python train.py --model="image flow-matching model" --dataset="cartoon faces" --image_size=32 --horizontal_flip=false --objective="flow_matching" --cond_dim=256 --norm="groupnorm" --widths=[64, 128, 192] --blocks_per_level=3 --attention=false --optimizer="soap" --beta2=0.95 --adamw_weight_decay_other_params=0
Rows from block 10 of a small image flow-matching model, named by matrix and row number. Rows with one number belong to one channel. Each number is 500 + 40 x the weight over its row's rms, rounded and kept within 0 to 999. All counts start at 0. Numbers have three digits each.
After each channel's rows are labels from the 100 images, of 14976 (inputs lightly noised), where the channel reaches its highest value: "peak on" is the class under the peak; "top examples" is what is common among them. Only what is clearly more common there than usual is listed. The data: cartoon faces.
# convs0: first 3x3 conv (model.decb.0.2.convs.0.weight, 128x128x3x3, each kernel summed), inputs 64-127
# convs1: second 3x3 conv (model.decb.0.2.convs.1.weight, 128x128x3x3, transposed, each kernel summed), outputs 64-127

convs0.124:506552458519533363499514532519492480467548320538506527517484505529467449548490488599477532569457441426496496461506544519501482480449526473477461485592548501522502474522518493514452485486502492
convs1.124:479533541487506538522482463475495580443487474553521469465456554547503548434525533444537492425539548553528479550478556559487527485444492528490442503454450544441522453508529479540619506514562464
peak on: eye
top examples: teal face; glasses

convs0.49:465494505422490495459495493537468465448512600527425507469519504549481528515499526616547451443470445525523521599495463487504526530502520511521506446486484488450474451516492541517523547499429566
convs1.49:472484486536461476447483491500500547519531445485495526510484467491474480468550510397527492568511565473548522521556555532496470527425536551472548556518486477465524498477497419467402438517505519
peak on: skin; nose
top examples: beard; laughing

convs0.32:403479432519567505509461525503524513546468539508489461522542451477571501525514431479537457481473296501527454488526501514503534517481474455510483474510473471517558501489476533487546530508480508
convs1.32:467456556577504497519543477566495401459533477484488543542539561486460443506518513482498525505476531422468489481403499533496513451481488459478509440558510499455483529453534486541480473495556554
peak on: hair
top examples: beard

convs0.37:461464504526546431489483546408542514546504562505526469461499613498452490474498470512521523491419507525559501428556479525493472489488523514503486526515493437491526545470511514471456569455441463
convs1.37:552489467500476596523530421600474492502481435524505525511504434432511485474508549460520473467511509435439575506536514488441509546495475465533512535512497500466461493520480508467487449489464539
peak on: skin
top examples: surprised; looking right

convs0.20:514402490504510447431491485479521537440508449492501525476451481543539590542534508563480489503555494500537492511507504567469441490541442498465534567507520437510512472453416428471503548419498474
convs1.20:482405480554481500541522482488454500552424525437582528488499503519449514409487550421474502477503468524513503455509469467440514456497538508519547470470464585424539526493536430517461490558454518
peak on: eye; hat
top examples: looking left; surprised; crown

convs0.69:513465490528513454507507574457561554504568501492544440507472521426554439447501498434506526506440450512512473526517558508508537502516525457507580497483556500496482556485454490527409496508427459
convs1.69:509556466464541547562510527554438459477457504511523445512500568515549486426437438469568501403526489529545495480493480520494478496492501565440519523523506535548525484459562518466458547512545518
peak on: hair; skin
top examples: spiky hair; curly hair

convs0.57:428454493487456486474511632518554520501455507524467454405515553515555486437507555505541488493454534475528455456500497441476479479524456485483508497481499531479490504498472507505529503487445490
convs1.57:519546492477448471453440454428541477504492533447522511515527428464478525628427481587444422513497519445466543507469481501535482456480448533536502547529517424435478481500509418500499431553436522
peak on: skin
top examples: looking right

convs0.40:507439473464559513546460507442469464453540508537526518497490513430558486476477559461527485459495508496526484529502534501537446448498434549480527561503474499504562515511435500558585478489423591
convs1.40:551491446545488607475562490491477477483523529473460458506540475451474532455491460540519538457534529481511542487495494520486524410537582535494500524480471505524463470499554501488505581432558482
peak on: hair
top examples: beard; long hair

convs0.74:453497460558549447530430527496553543466521554506521406524487535456519553428476543481580492462465470548556548468544476490457499460467483441468473580459488499518501523480490561467429476489502495
convs1.74:475475503446486540487491483434461512542476495520503562512553447531529562442440470420428515586489457421468471481542607516546519472540528531461542463481534489471485498516530473498472468476529533
peak on: hat
top examples: crown

convs0.73:531487508564483463453491503538513560480489446545489475486495492462429516493465581508523417575413475493512438533473489568484513501473527516497489506496456529454487499557478483465382480497529495
convs1.73:462564470494514512486571552542496465430455507501480509459421511483498486500571461531411482511479546492447445540526533530499442533515419489496490422439501489459488462490447547520523517527513511
peak on: clothes; hat
top examples: cap; a bun

convs0.121:514508506610485486461529502515514429499449465529469527569499515512508478494432509543474530506504490544512530516452512482439545537509499508496464500537470536411499504448460482484426527512528497
convs1.121:525539511378563570489525449424529573490489497501453472432518508487540454561496464487492519521478420503497499497496490572430527476463506495599498490498553452485459488517542481477508436509529419
peak on: skin
top examples: looking right; orange face

convs0.0:535476470439495481446482474489534497414539468461438465511518462508512461473452495479498536514549461529494502498520545544528514486467500400497499500577501478459482495471493468543482453491480418
convs1.0:461547533444540460549543544472459472440493549559428426497498507518442478493492517442498511544508481509522523529519457507500517548625513575473450505551562512465594451428496519546532552550519507
peak on: hair
top examples: a bun; blue face

convs0.33:484458617517491512544494516441500474527524525553515529520498560497433456526517537446485492523493564432526536519519487491544536520473477514446474535529503439500486550544539475506426520527488434
convs1.33:488512442466499462436550490505482467468499553507495448497487504530442516463543445581525526483451464502450519445484474525520470543615511479501510492456487492533529457489468539525539436448521524
peak on: skin; hat
top examples: green face; beard; cap